config = dict(
    encoder_arch='resnet_bottleneck',
    model='image-text matching model',
    dataset='made-up waving flags',
    train_examples=195000,
    image_size=48,
    crop_scale_min=0.8,
    horizontal_flip=False,
    translate=0.06,
    color_jitter=0.2,
    encoder_norm='batchnorm',
    encoder_activation='relu',
    encoder_drop_path=0.05,
    encoder_depths=[2, 2, 4, 2],
    encoder_kernel_size=3,
    encoder_stem='deep',
    encoder_avg_pool_shortcut=True,
    encoder_widths=[128, 256, 512, 1024],
    fusion='cross_attention',
    tokenizer='word',
    vocab_size=53,
    fusion_encoder_width=128,
    fusion_encoder_layers=12,
    fusion_encoder_norm='layernorm',
    fusion_encoder_norm_position='pre',
    fusion_encoder_activation='silu',
    fusion_encoder_mlp_ratio=4,
    fusion_encoder_head_dim=32,
    fusion_encoder_fused_qkv=False,
    fusion_encoder_bias='all',
    fusion_encoder_qk_norm=False,
    fusion_encoder_parallel_block=False,
    fusion_encoder_inner_norm=False,
    fusion_encoder_positions='learned',
    fusion_encoder_cross_attention_every=2,
    init='trunc_normal_002',
    residual_init='none',
    optimizer='muon',
    muon_scale='original',
    lr=0.0093,
    momentum=0.9,
    nesterov=True,
    orthogonalizer='newton_schulz_5',
    adamw_lr_other_params=0.002,
    grad_clip=1.0,
    steps=5400,
    batch_size=256,
    epochs=7.1,
    lr_schedule='linear',
    final_lr_fraction=0.1,
    warmup_steps=100,
    weight_decay=0.09,
    adamw_weight_decay_other_params=0,
)
Rows from block 4 of the image encoder, named by matrix and row number. Rows with one number belong to one channel. Each number is 500 + 25 x the weight over its row's rms, rounded and kept within 0 to 999. All counts start at 0. Numbers have three digits each. After the name is the row's rms in percent of the matrix's.
# convs1: 3x3 conv, stride 2 (encoder.blocks.4.convs.1.weight, 128x128x3x3), inputs 26-38, a 3x3 kernel for each
# convs2: expand pointwise conv (encoder.blocks.4.convs.2.weight, 512x128x1x1, transposed), outputs 256-383
convs1.37 109:495464488490462495503486503467474551490506502546506533524534516509486502499508450479487514485477504471500513498489492502497508475509511514518553528469504491486472503530514472520510529532511493490505535522498494490476490500464489454460519506492545517485513519495517484512500518487499502493501477471512543519496508521513500504496466509484490538485490510
convs2.37 092:510510481481505566507543472480509515523524534495539480520518485465487528497497462488520498485508520492483488501506510458510544525496554518529474479488506475511523503479527517512523543502505513512491549491466496503474516478521491474554502485467509515520511492482499461508506504496482540513469544552461503503473514535516510491477493498451517464525464507521509488469486490530494492447472
convs1.38 092:541478496502496475533483486570555559513503496508516509516499504522506514506520508544511511543541506528510503523512492532507510472480452547535525481458479524525522509503520501522506509483495509498518494553528466468475499509496518506557482532520487533523535511494522487492494517512501518542517512516544527509511484496489497485528525534500497517503524533
convs2.38 100:474520487497507514517495467493496483537506469479518490507495513489484524464472508510537508509507529482554522459500496492518517524530528485518525500471514488532509504547523499508502541503487476494507510490495505478554508537457482542499471473534493521517511500492517490470491506518502486469536529515468518498497474469503469574472548499475484474535513466519460540537493498526499483509486
convs1.39 107:485488476485503500536524492486475498465486495526501480508499496490470470503538503488478485517516499485496498515522509488486494491504492529517490441489496499502475490491516484496534524519511512480508499499483488502520496459500505490464498540525509511503478486490495503486489489513499505538489481506514454485482466482515547494507500498495481510515524500
convs2.39 101:518464529497481504489482515485501524532483486466495503506516477447526486524496496507474521468511513494518471502508468455488515550487464507482493493511508492538504497520487503485482478495567484495491461509507536459512465440534486488498472503495507500459485503488444531526496494526476503513496480507497484494562518494487474466536514541458507496483491481496452493473556536497488513524488
convs1.40 099:511494445472492504499438502495503488490532474478461463534520531521491501508495511482553531531523537495520540459501481494496497472434445526519490498451496532476559500488507509487507486497517488523479533477501507469502554501558518500511507509482505508528484483521515503515496483495467492481461474495514485469495519468455444469520521546496497499504483494
convs2.40 098:485507499524505510514496460461458503472498501522525524507524480476487493497490460446509534549481503520530508470499531508485508471504494530514457518496472471475464547546512523492486476493509521498512491484531533523471445538491539450464516509485573513522513515530455511485497518535479495487467497475512515519507443512519530512495541508519484494487519527534485525493498521468511513515507
convs1.41 105:478510478506523495502555507514509508489477500466468527505474514496505512511495522498470482505512486508502517527497513517498487484489488501531483513536517540462477507507502520501544489485483479507507517505488533489502517474496499512461511495471508501515498485509488493512483498516471478500495460488487483534485482485468465517534504504512483515515480490
convs2.41 106:504495506504486426503481463464479474517523493480497528486493529461503482487573523489499490479548522501516486519457531489486498553482577516484476501488474490478478494508468487472483495480504577498484523487544463477519494489515453457480470539506498569467456529507524528476483512562503483483528489508490472532484502493501519501495487534479513526491491516495493482491484499517505519502504
convs1.42 090:521499530524470486556476459470515535461498500442438485488511497516505499526537508478466509460451502514450478491522539505539513478590555540504488473518502512548464476486509492471476490492499496471490507482478530500526494507517466505508498529535477466490466457498475500453505541503502498485526503537501487503528564559464523515454490475499508488493500490
convs2.42 098:521500497476479503464496468483464485476456507492522481475477525472498509476503519552495503504478459506473473465521483547505465483477521499518460468466530488499483486523490483512527488523453474510511460489491499472487505504497520544495520491477459476504481469504486517481459447527457492506487472464468467488497473519458468519494491506501497531508478466490495464474498510530531510484494
convs1.43 107:484519512508497474468487460477513503518510494484498528504491504505515528487490473466481504532464476523540524466463527546490494496548504539536511453525507499537467519487481484510505486501519511501514560475463530537482474500524527527477505558477497499501488491536476459499481489494489523540509490502511508474497501456475505484512491494492508530470508518
convs2.43 108:486516515471519510543524501474512494524522474474468522511522487470500600577520466492463478528500469498524513505489504516474509463506494498469476531486477510449457487490518462500465521477477505496482507519517468529498464449479470517482478513521490498529515520524447487485519539493498504491561467483533513495501534482481485515504479489530501499497492499470515465570487503498499487505508
convs1.44 100:478448466499491510499501518461465467499516508500486511488487488492499490483490493480472462488541504482520488468507477464522521487521494471474469529474487520539466489494487503483490523501478492479467495494522510531545468479480517517502485531490479482503491483519525504541495502504498526534469491504508547504476516506446480471493497519513486502489499502
convs2.44 115:485480507508479483475466510497478502501490519551461462496514512553462453500475508491487501456507491552478486479477539468511502445474461492452494491489478488504469490463480461494487444482481496519482472504530471492564507472517503524488491470500515473500509496482455507502490471554528524483482461488472496486483497469489489504499484525533546460499475491492528489472467497470494453501467
convs1.45 098:472510475515480506487511492509509477488498468496501447512494521502506488490497493500512526496513563471505529517484474485503471504490483456491468444458496545528509496510528498517505521465515492517487511470462530500508500499525507454492484438461535526533490497500494478481507506526523505492493472495509478491485496476490495453514486480510511520503469491
convs2.45 103:524499507535529471526468489543491511522485526497479483496505500491468486455505485501508558520448502486456447483510522450475516539501551474498488475441524446493522529466466498460518482508479522497488512464503575474524505499464491511463491459530527491520538522499506524515478513495472494501504484471506489519468521469479526489517503458518541530521484500475506468492489513494532501464521
convs1.46 102:552531503534506510525484458520486502483545491473464446480484493486512568517500508466490489510492499513511499507494491479472478520472473489461539553554526510506458479488512501531488517526507519506505519471508525507495507508498479514466477468456477449562505483505524500528503520510505520495504498501503515521482491491505412479470460508506521523496539506
convs2.46 089:501518474486513525506503496497456439494483524490541499427522497507551544448479480476509452504517482511502496500479500492514523524530473487515553534567491502475503489486511503449514496482509503508487499464544491548501495498499478459516517527535504507493460491510490524502512530516473491494462516512479531499520525526537472477454496489511523513512484492460509518522486468529462514515487
convs1.47 089:486513477531473497521508496493466495485504493476517489534494482505506474510489542451489527510490493511485469482519481499517454564551548538558505538482513450473486498488481460496509502472546489489475483500496526509528512483512481514487493465504485502484495463473503486527501493489497504502518507493511547508543551550489522522505481494489511495506527534
convs2.47 097:494490501523453515512484537453521462521480496494498496538525495473495501529527511466472496504450519497450540449484478480524489487498506486445525523504517482502527487503530477440470439481497487516498474497506457509487481510510513490526500500561461512510481460502504507491468470481495482518559456524526496471451476451464443490502521479475523490501500517467461506481506468517489472474532
convs1.48 107:506548501475519487502519495518509463546527499518479469500506493492506475527544492510493492516496506505498506511464503498463480498459452460495524482545523551521542507512547487430571487486555469502489487544519497481494481483512498492485505504493499496522513499495479509467502552560482478581514483513514479509524478497493502506499507498517497462513503475
convs2.48 096:445498572514476499530528505531514482541474483503494495599507518471513494470510531491494532502477512498506514477513542520483483466482500545495507500480512469542522501457478518500536481544487454493551481493501482534514507523499505500512453520506506527464541481485505481524488481492536519499523467465529494502542455500538472515478511520493477489506490489480478475513516503463548529482506
convs1.49 099:547540539516484491488485467431465481454484505476457512498500527493497500501477494525538530503503497522491516496503513523505519489488475548482501498488484475511492496549517521529564494502521513497489494480511488495476508509536505529518501522463532485509501484494482502512488508519501538540501477492485500528499485505512476489489488494494487499487484478
convs2.49 091:474477524494448514502449513511475499516499490505510453545511483476559480566488476482496542524499456513514452467512467526535490480482462514494504491487536525536528533528527489439499552468504463480462525447510500450546455538485512493528488436485503489525520497490450506495472475510536518496429489464490488497520479481507524491506503491518455490507492530481467530486479508480501490505497
convs1.50 103:461482496440455513479493515533545500498471486495452455486500504495490487544498493544519454505483528502476469517480480500495486512503469478501522552545504506545466476500527525483508509501487542537506500493515518476442512461482524510495506492469502522520491536504500479499510511546510492538494474514532491491517491508533479509513509511540493476527527487
convs2.50 093:466536489486487516507522500501506482474498478529452540482514514482508481513500537466497510532499511478505470521531499513517555539482523568534499478477492496498568524486501535509457514479549537506506523500483515540485534500478478528519508517487491470515497510538524509479493507471472485497506508481530535473508473457480494550480516505504478520469527486491507477482526517491471500525494
convs1.51 098:503520534502530513469500502507522501483508512503530515482523508481498486481507497499498521505518496454462466467520470487540519499524507573494466487444471586529516501468460494471526519513509484485465515525524445473488463520508490488523478461535499515522530539484525503499503480486498484501533528526507515526528514571524552513483515483484492484510480481
convs2.51 102:487521498486469469520516485462492500546517471555510521471472477530499530480466488519501496505497477506537471507494553520476524501456470476501510455485475484468493483479503497552506503507490522469513523484536477479491471560515555498580468534511485477500478499528500513464492488496524543488513510500472517487494480482474553516486481520481491519473503525514502495503534484489479565530496
convs1.52 100:520493491488494510479506479505511461525508485534511526496515501510499515489507470503471491513519508506509518473494454481510481530504471526518479538499517500522443500494502516498482510516533490507518521523523482491454476455520466499488514498507540516492539477533506526478486487515493473468502492510511541499503464487530485487514525478532493552491531502
convs2.52 103:469481468504521515480529507501490537513525504535520500517516476484528486490488524509487520530494499499482570503506485561535480549495505487448474493501512477503525520477488462475560502511529540510532511537481513482513489524533517495502488514501492518479499518513497488482491531469507502510494539519530497497505532503503486540444488499472490512530514505515473446521513511485493509500504
convs1.53 093:519532515468481502467518521552567469463491488486490487511509516511472504480504498537479507482480509506503506539505499494473435491488498502569563528483498485488481498522480490529531516456509543515500510496468488468486525496515533511489490496534508542519525501500507511481491499499518514516508514496523495478474479515476478466523508502505507505482473497
convs2.53 094:521526506514516509509502509457452500495510528531494497509483502494494460541476491540492511542526514500514521477499492525525508502509516526552512536527539469501533511467505510530484512536506498466487486481483502537503537538495524532513505538470512524457524487515523534484553541557507498497509536540515500509541473476508490521487510513497514524493555497527495491517466501441541497491488
convs1.54 093:469516501471490464472510521517552494513553478499489491503520511465478484507509500493493529499486528495479504487506506490475497552520528492544493429442492477487463505497466486482498506444469496489508509527531501505489504517502476482505509495517517502524466472485486476487515486513505490518514459490491527513468488490527529519509557520492516515520513516
convs2.54 106:514507485500498480504501549505533471478494515539518474499502494485508456475504483504480501491482469471497516500495524470508497468482460504508562466486576481547492493515501511508473469485495487508503511497540511450492538490538510477501454450476500488520519446514439500499508467498517483548474513484525495515468472536472489505477506518485534502489496491477468517507469474484483454467482
convs1.55 092:476491507465495560464488493477514583501500543491471553519531523526522521497496506480485495450502533451469473511532513520545536504522486510451503482507450492483492472464488504495494503497493500465534476517500480473468520516540497518548491497508451486473473503459493482481512465484482486486489516523493506509482527519495529514480516515492508480489473496
convs2.55 091:508486465531479513479493501459555508492509471490533481545465492467508515504474513508481509498506471461468471489506528501509507481465525486479495491496547532485523506480487500524458478487515518482471431495517477519497492524521496508558496456492513500478516472452502505470490486504468458518498502492496508473538511511472468535548515489483454482484495504524463511488493500504501474489518
convs1.56 108:515484500474506467535518478545504519522482504493478494515501508540512511500475517485461475498525467511516493486508514532529524478480398530545472549521490481471519482526510502459471496516517508510521486515480499511491473501571522517494550500421512485493537492509452479508480493510492463506515522491492494528536513498512468464519488514525526516476489493
convs2.56 102:476525512485474482523511499558517502562522465513531528504527484532525540490567515499472527523532470495485464499530510502540494485505508476493493481470483457504499506515479514503498525488517569539477533476509490572487528463494461481488525477515484501507480498494503527487481504505490501487478462436474495504486477554516512473525511497517517503502520535520524588501493500502521499516502
convs1.57 099:506486487516527518485518500497500487521477497523515528507463477498493472502497492536500465533561533501519517491474469506488498503516503474489522459436463514486493471492503478479483466478529512489505491477504500483504499486530518524505506513525543505512493476480520533476516505516507506508497519538503473517469496502519517515499482452507520494521533507
convs2.57 101:444491510469492450483504500527466490561521496480489502482491470524477502531497492546487477498475531490528438497515522495486484497516553479514528447459502500508483504520499467507463461480468499519490485507516481518526495500467473480479534517524518465509500456527498510497474543474482515485517481466557505493525536506507549489495524507495520514476487510500529488492513491519540494505500
convs1.58 103:497504492498458509514484491545542527495524504434504465509505482496470479496478536468515513489491507504463506481479475451451498521476514527509490508492578424445512489502484480505486495524520499530504500475523510434477452490529513529547488512517499486502485502528494505497476477517507504495510507510487529514486511492499480504523512482483484516463451505
convs2.58 097:540516518493476508522481537485545500496481523504482465475492496508496528497490580524522525499475509513498516508543535515501499481589485524514524511516512507519490544539548473479446536511530508468521564537494527532513541520476499466501500454506474481478471473523500507486485546483474463521503528511534475512511535517524485530494493554502513505485546478503470481499512528487507490532451
convs1.59 101:490513478494522505530507496441508475468525489507529555481511501527474483463513493507495472521528494526507508490478477492486491454485460512518542511492523504536463521492501521513511500481491491482506513507476516497499507533502498506483483484536497495488506496565495521494532560534513482450511512505464503503490505501488498506497498482541497506483486494
convs2.59 098:527449522486504501491459480481487485526486497487462478450527527528522505495526522508497507474476487492525480473539517524508513510463463512532547480518498482485473514471487478431504531510548486448515470444486485425470506496503506570468514462511475471481484507518514511495503512510453508485448494549469492504513477484473479491520501486504506485501519482569476544487516503475503487483525
convs1.60 099:527514530520509569493490523502485487481470507489516490522501518501483491500526512493478464517544538481510527466490485488497519539529510540516501459463468536521532520503506524511420527545468494470489513489490515537550480489481511493512513516503492523502497507523482507506510496485536522447514531479539498480549483521549488512492524498439461493499492491
convs2.60 097:487496498443480495463462498488466477482477489496454526551513537475523472491499476541493497464509519494554514473539539557509475449492524482505527469468506529486517553491503493492527525503451524507487481494452493552482470473522497506482481531532473515468480485548524472544490521483493532517515491485487526543545511489542538490466481451492528503559525562487479500505496490485504526497522
convs1.61 096:504533516515497516513488480475484504473499547491477511490481500484478510465489500519514476493486450517493440496522508499497503493503506487481482499518453481554510504510473531523498516501476494495503503506501478460491490468470475490518515512491491474504447509466473476498528485508502498509535510527479505552473480558449435492499489495458526494477478502
convs2.61 101:500499439474538498524477526517476497528467513522462447479489505501523517492479539517459518546561489506482489503473523497478509430556470495523523508467487514496526502493470517447499520469491429470523554468513511497489492525506500492523517458522499528508516524436456515532486524501470473479493516472477490484507497508472498531451476506534470505487494505498484496485550518528508515485460
convs1.62 094:486522542474485492501486485458490485527493522552501519481476476482484459524499535501471473480484485488494514483511475512528501558567530473448489515548472478451468508508526520502488491511492495509492512500493469513529505498488474451500490534476491488463517513510510522504517495524514497470492510487481488524516514509558451545483488491481513511502528490
convs2.62 098:477528454498486509496449497426481501487533519505498476490539491471485466467479475489486519467504481477507467487508488511474502483492505515495553497496557483456522517467486540521491490519479479476487504488512497501538461506455478494487475467479499471495480507450478483515489466501537481495471495490514489490506477470511498488463500473532526486522530495506517459498523477489522455458572
convs1.63 096:519521516474493473528572537502510496510459488521513497506502500537504521481502504526511489504498469514546504482473491488481480543552531471519502472463493478513501510496509476485484502566494517487466500546517537537545496487481516512507528513527494507498494568504524509505518517519458478509490516515544501493501457500494489491494494505493469478511503523
convs2.63 102:511501487473511465506440505480476480484490537498479472520505504467477498519528446477509497520484490503506546507470494465596537421468457479497519480522533532508534512488514555524524486510483453517469503447497493488504508505491506495471466497491508498426515465491450503486470471483514467495533532493496495515479505500464534475504506483508518510510524530487465485511465492455520471487508
convs1.64 096:494477463507524507491519533489492482506491525482498489494493472483501553483513536489466474477493519542532546528488488492479458504530500529473529475515483522569503528501468506499520492526517522509467482475492487546544509507479474488477505511484497531515501513535485469466499503490498505505508501490473457498500483534494524453487492512499507525470521493
convs2.64 096:489487498498483497524508464498485501522466508488485497507492508514531462483518515524498512515495516487495504520485494551470530511499536475508492475479503487510479482503491484527519502512496498441505540509471517477484500538508530487532446527485472503537530494522505527472504526523507481485501487518515506479526488480527515457489483544491494497491478539519499513506499488501520460493475
convs1.65 091:511489494512543511474484525512454517472528507504506507503526523501500494489485494526500485495552511479530547501490503507499499504520484534495529450476480510492512530494505502504464509520487485481521475492538509499551500500507502520532495546499499498516497484456486515494529524498494496486528505480525503470520505485501508491497499519527501463487495483
convs2.65 092:476505487511517537507512457482473535472547521485516501491504513467521449483470513533511483550505513510503528494454491441509486538500511493457498492484519500482470496489510543494488492496512529526504516500516493501502477533526506477506489503477506494565509485531497508496478490506518529493522557491513509507465464507539519541501481527495544525525523494509480480508489503503512509485496
convs1.66 098:523500535482498524488494475486508557492506471497515529476477508456502499520504495508541547485521550476496531501441486516468469526517497450486517512497450499453415470541481495537530519493495490480510505473501502479482479486523469485518515507512503517521481506497465478487506508489469493582548507533498466552532464498510501540498474519508515497512495501
convs2.66 098:476515479481483479509485469504513501482526474523476513553525472471457515497444530470526482496546507462455495512502486472502503497486485494477450463451508472507497457497508530506464465466519503553511449467501494534477477493511495493534470473478505503483534500453501503478472521463505494509498528496490476493543467462498477504463528472509488506488453512499458495429495490504525495494526
convs1.67 100:482481465529514502526532519466488487489509512499513498529474490522485520478515532443444464506520504574548548528505509512517508472495480519514495538490528490489546491521511515562485508551461498477473522500502517496502497464541528482514511508531491485467502502527510511491515523524468545497486514480518496518518539531525491517491481479521489522487490544
convs2.67 103:525472493452526515530499461477546472478497514499456506511485567509501468458468538473563483480483512489489473535540527520494483466465480490510490502497505488489459517495530483523484502488485540467470499480439523487467513543500496526508482516494474507495506470476472529492485468476499514506540490500513517513445482506493491482512523544486507507533526502493509521506468513496537499532500
convs1.68 102:502484525489488504467489481518529518515531505506485542490492484468499483494497479514512523530494502492504477500473486482499503489473523452554479512516487499513521575531434506515550503549551523509482521494493502514475466499500482484466498476496478487487506517521541500555537518490527526568493524515508466495479510488553491527475490513492478483496499520
convs2.68 098:492509536471525466543510475496479520482478492496525502541484554491534490512527518516528561496504470516489539497475483488472484479507499541510496477536485500483467491472455531536548501540527485528504467532502523555516476468487516494550487516509524495507486517507491534504524494471512519531499459496520484475524512489507478468497468481508499489520483440426501484484523485495489510469537
convs1.69 099:537534521529543514516546513501495501474478525503493470494505522514484521483474511497479477525529507574559503504492546484460492492430470504532482500473538481511516501465478485511483514513538504488493511468483524492491490518487485469475472476472473504514495510506435488505508496492513489539512512493471507485485477472464426465489510531531495540499496514
convs2.69 099:469481536504477492509449498486461528493469487458497475469499536507525488457552511490518512484473484480454455482509484471527533487523514502501465530484504480496537448477557512485418496540464480506480505477505495511496541519470463529507497538465512491451487482513506542507451541535540509487519483486453480509470496513465499525457483494497466546491526448463494474529468505505535522453486
convs1.70 104:541519517481515546460477498487473521535543535503473485494503528477513519489526475506497520487491506491475509504498499509505451505493446465515473472479480505498552505529481481470500542514530510496476510548560442479521475526466490475440527500479475488506505526523511491496505501471496455470514531513509537538505512477465496455483499494482495517469481479
convs2.70 099:534546493485498464480529488460524462452502518527533517550458475522538523532522512481453515537497507523510483523534472522467437453491494491493545516573525494481497496509480475489515502457506448507521510517496502528500511499464512462519510480501501478506548442456505479510477489495490547481528527515528524457482486530521496502518479540487500471489486493486493497484480491519510501519479
convs1.71 095:529529511474473536476510476472508469536499510470448488506464468515471490481475472487514473520511519482470462484520487481525470485497487524480544522505449492550602479471507475477493508483513527516477525495525533508490536523483478462493465454460510482485480488458472492475505515514468484509500487506535521458487468475479519501517491468504493469484486501
convs2.71 097:509550450474499520468509498463519520473544445450506483497495462529472491487509471491474493488440470513497523495523528503498437466505500511456530532506513522497468518479524489575529526503534524522509459478499488518494478469508488518474542492500500514505456473488527520489514483487511508513519458519518448506482461517507549496502523488516502492499482540480492481456502505510504497446532
convs1.72 092:508508522501534528556559547471515493544494502514483498499511471476531473500485565555550502487517476495495490464483518472516515512497544525511529487547461501482514492498504543467495488504515477477504505481499491511526481500512508524518486484518508492466466482541506515528507497546512503513494517517479487527487489544553491498499507483508535488524491516
convs2.72 094:493459528463483467549484486508457516494469474450513483473518492465526512500532495516474509477519503492499474503453515480481500480495488514465493489498476528491513534485468528486503468510502483470508490489503480493509529475521486506516499518539514522466488503508523523474514484502508479451543433443488528494467482490501472511503484520453475505491516497486473497488492449493528462493533
convs1.73 100:453454494488535457482527521519520528517508506506476463506509509517504517543485494481460481523483445491522538510516505524528524475469448502531547504510584478503482489506516481497453470453521476491483497499472485480471501527496501482504536491505476505514505514497468521486494529521476491500464510531552541513538496462470420456508518516499499519515500477
convs2.73 094:532453462498482527521548489451452488501493515504510513525526491506505488533518518528515497533458561483523506520504485473533518503518518530535492436564552487482536505510526505478486507474505505474492504500496502495498505510510510520499486523575468520512517475485491529504484519534524497492482496497517515537469505539533492514496531530483528479512501461510473510517526471524535464477453
convs1.74 097:496505534495492509502499486533550501525494480508446450499502532504478503493497526518539513504503500492520519517490526478472516500506524463515520485521516530525473505481486494488523522515531511522503525517497513512535482497475528505511510511548481551532500476537498459471474473504481502514498505504532490492501503470502502498504542525477488533500509498
convs2.74 088:472493528464518497488491501513493505545515516495501466535462489452525467512499544494502467516488489492509481514512467498489454465497526533479564498552535514533492519476481462493482505459496486516516492518537513509509471485504458512519479453500516472501534459524503512484451480501531496492490519489497485531508487446457499536466499532492493456475572538499445549483500481455499510489497
convs1.75 097:529516520504491494485474488479527512493451489470528496494480498487511530525507476503524523467485510508507536497502503507472507483494531492529559510549491579527512460474520510462473529471449486501501484494500490479499492505496486530465505476501501478484486495486602550492468511497487475483515468470472490490462494476465520477509510523491513525523518474
convs2.75 101:488544449464473506478532473485488500522466460506499495466505493478532463470512460467498505484487485490493488482535476465496482453532507484480532451500474490480495474530538480513505492516478530499482519497495463485490486517455507507514483506485512532542470458502470509472508457451496453460468522523494545549488456507469455503478496507522470486511535501486478453476470491529452464495490
convs1.76 106:471507524449513522512522488537500472551471507549477499491475487520509477525525486521542480481523486528502501469512479520504497524504494510514524522533490476470503487523540474507550504498516512500494470521513523525504521537447608470430536521451487483487479493504522476509482515537440478545488490518566505491558485497532515539515496495501497499511504475
convs2.76 107:489482484519507516498482498505471505528580468504519487521461497452466491518478492501544488490484507498497529514471530499499500513513478528491436487484521506559456506513505485492491529530481504491474492482472476481496497482506518476494525505477513528490508462509478484493487497503503501454510492500516462516526547462539529544474516476523499490489497424575471576473490537500489492522542
convs1.77 110:469433506510474508543514510480471490480516501556497463509467507468479483466474478482465511515471509505467546537492529514498510506476491532501481483513549447546504512513545535513501525526508516481500506507507526494479528482499489476468548489489517491485511502512477471513475483504526502485484503499481503502501501501525543458509468491486493507471480474
convs2.77 095:527496528519487503516508497483530537521507552471534501548511525494469499524499555506483508458501517498468488498537509501479518485502497459489463476448486468503513492526466524511465497465527510525523506467442495522493502472480515503513446493492519502503490495505473512452443476529514472489477487456539515476490514523492500513545517523456525446500470473497500507503530491482495504521474
convs1.78 096:517472478499478479506530500462500516510473517479476506511504493500507515493513510496471460482483490505525538478503514474481511467480501487496504551577507504481487468479492515526515505490508488472488529499511500515497489504485518512508462498486529539501514499516508473500481506501497496500518490488476486507523507507474540515497504496510509522469502484
convs2.78 105:464490474483514493526538436483477486536493482446497505473495511475456525505469510508536492492495526499501550494463492564473494503531540489498509515501433496457496504503581497534499495485511502483475493445515485507488487490497456488521542513484517542530489511487470455447482540505527499456528479514513504487497478465492518452474468502490486479484512477510497440462469465501486505491522
convs1.79 106:530482527554480497536501500549462534508528526473461482499506526490503475484507497520492468509467494501489501505495487544515496495492483531456558482498537497528414511491488490500518523508478525502495526483526532502501448546481497483528468479535530551557509527475497474445479508485509498514508493492536479510466464497465502501520505495532475491495524463
convs2.79 100:508488545556508517524525506478489491499540543480542494501526500524526470489516516533479515492520494484521508536511493501477493535461526498523516528496492488501503531488556501538518517531544537479551479482472443533479533508500507507499511516516509471456477509510513502447496507461533500491510483533517530529503513487526536498449457534474493537520484497561489519514495514453492504480494
convs1.80 103:479488521507507523510459509521497461563510526509521492544493481528513503520551478456517527461519512494479492515520483476514476471494471533499515537507493544480457486459526509491486499502496499482489500479484514487492502497484503519504488472508513534488511539513499568479478462465499474494506492502497483427493542512488497484536534451512546495496544479
convs2.80 097:519533481489542499511496502472500502532478506519523503467549476506526501531508495433534490494492511533526522516471473487540489471499516519481531491523514520484463494516496498526524525480474491506487521487521525494507507493480499483472477518506506469470506518509488499530529448543464527496516435515498524469502511498510469509560505494539491499508471503520506518513477501517469455516474
convs1.81 095:449465476491476442526504504475479482524523483526502495481479502466461438495513529470469489503485480518504502475459490494507482526515471500495501448490462507505564516505489516523491499464498468461477499487467525531512515440523515512460507507526508535520499510513514495439541506520502508513503487518507497474526524495518515525471460489492498487526491517
convs2.81 095:475495512505520465527511474470495458519491496507508450513521501474503521534529479483487486463468540496484499527496479498495487478502443506468559512484468510524495481474501484454483480508491491484514540437516460510514531521486459493465504467485506479504503482490484485495470488454568477511524525481477511496513470488495515484464483513488459518499510488475533500514526528484497480485517
convs1.82 103:477479503470486490491489492501520501488492553487479532502507512506527498499488516500465468518496483499525466502495522507521514521519514551484444464526541519489494532540510522482507482492466505520498499511489507506521499524488498505489498506477491507488487473490454500522552547529522520504505533505492486490479452479508487513497548528518546511495480493
convs2.82 102:477514390503496479529505479504504537488500499469482512491514548495534493512503459498525518493505522508522478514506482470485501531500527500502529504515486588481505522487489515563524523481499543513498525484492542475505511490486504521462449509477505492505452506477494540471542500531502457472488544519473496506512459521459483477438549466486489513522478505501473431497503489504518507503489
convs1.83 101:491531515533518531475484487534519481496516489491469500518472487526488495498533534485478462510521490528465464510487476523494481497538555496508466507563550499510534498489510490508478530524500494524492538516495482476516494457479496470477473502525502489511507492470526502510479495490489505481498478522530533467485461487515450493513498504485470472523526491
convs2.83 096:511530546524487489500526514492479526461475508501492465515502489483480513461519564490474507491482507505482513504475478473507472525474504509527488509512496500520477505515537496497516472481508506452543517465469496492473542542485491475471467499483503522495505492506483473519491479456465539546524500489514499533523498496538496509489484573472501466498520510471536516523514479532448520489459
convs1.84 102:494512501509517486515570546499515490533528475522478515479489509515512499484486525500465492492486472507540542486491482525522499501495488446504510505493481501502517547464478456504521498507492493496493509530514508537527493521537524495527528497493484483485486511498494474534525479489498509506512506504521508464548504503524410501497511473514510497482490489
convs2.84 096:483542467530478470465503496482459494536513483451507522484507442539515458520482493504478499475526494508523504501485493503487476521467476492502542511502550498509470504520523497480468496501444516465483489460468491473455514520514460472484456506500510494531455506556497498470509494492542505507540504450530475552478534505518509581471493515469496519487495454484526453461479484475489514509456
convs1.85 099:535500443502495472491498522494508468502491472516490503500528503503494482523500488549502473556525475484485484508505499494508516451471455481538473490495539496480529523495489502492498505496525501508510499500486487476482524509489488467459504503522502496509486500525501472517483497482490505512517494521494500506510484504544503539479508526510527492474463498
convs2.85 094:503518508489501473497492501524504507511486477526516495488429524501512475512496494490502517516483497534451526536550545496510517474464472503517473476493488531493535519501439488533488506508525481463471471498512518540488513500476512524525477523520523495509491510465518502497486494495537538510502497500529522514562494493513516467465510479500531483523481492513441512505524530477496544510543
convs1.86 100:496511485521495526502456490506480463517476518506537528483499510493512512511481520478507513511494493495522481485460487497475485531540560495496552495488457510466560513532506476481489476469460503512511546519565516493505482500501489488504496486477522494508519500490507505534485504513511520485502505481522557555481478533501522521496502487518492482524490510
convs2.86 094:496454480488503480467500521479536481495525491509520551450512500499522428488465495452476530498516454511475460488506490472539469470563493485539487455521516542423484458495508524502493499507505514478503508582514493462528523541488522541518477424498493513504479499479511474515555422496505480504493493478528477492466502538518510492519499480522520501488532526507493503549523505522468452515518
convs1.87 107:469524488492496475520486505568561472578479504491490492500481500505511504502516497459480506498485504532533530474495478507492504513538541504534529515566420541481447476497503484492498513488519478518494478483474491537506471452541481481538518516490514487479517509475493485473496492527492488516518520499550545474532499521479486507497513517506511464538486516
convs2.87 106:502478510473507532508492508475524502456515479477503561509499507499472510512499578451494499497465533505497532472496515480490546523506511558511493513520503512534493488483472477536520465492472497475511476477515474512498492499516512466521455500478490504487510537460468471512524456499490512453523500513567538492524528530480504529505464565512525529555503519474467507532457504492536532493469
convs1.88 087:476509505514507518511490509504538502476537513469528457475494463482488527478479518475473472489470449497451479447504515480509463524558486495494491493486504492497477488490502483486501504489479510516500478505489505522515490530511462499478452534516487526490485494467533527503481495526503514534495504525518526512515502508531530468474499492484508499490519498
convs2.88 104:505491469466522467480491532497536461471518501537482487497470467514473491510481510537525476464467482507506460468494494517512505545494500517515492508491483471474473497524528447459446478489472537532475476502515514435520494461537508487508523464485514520548484486472484537493481483493520506575469459478504468486490487460515477483515485519469463474498533488489496473488529478497475525511462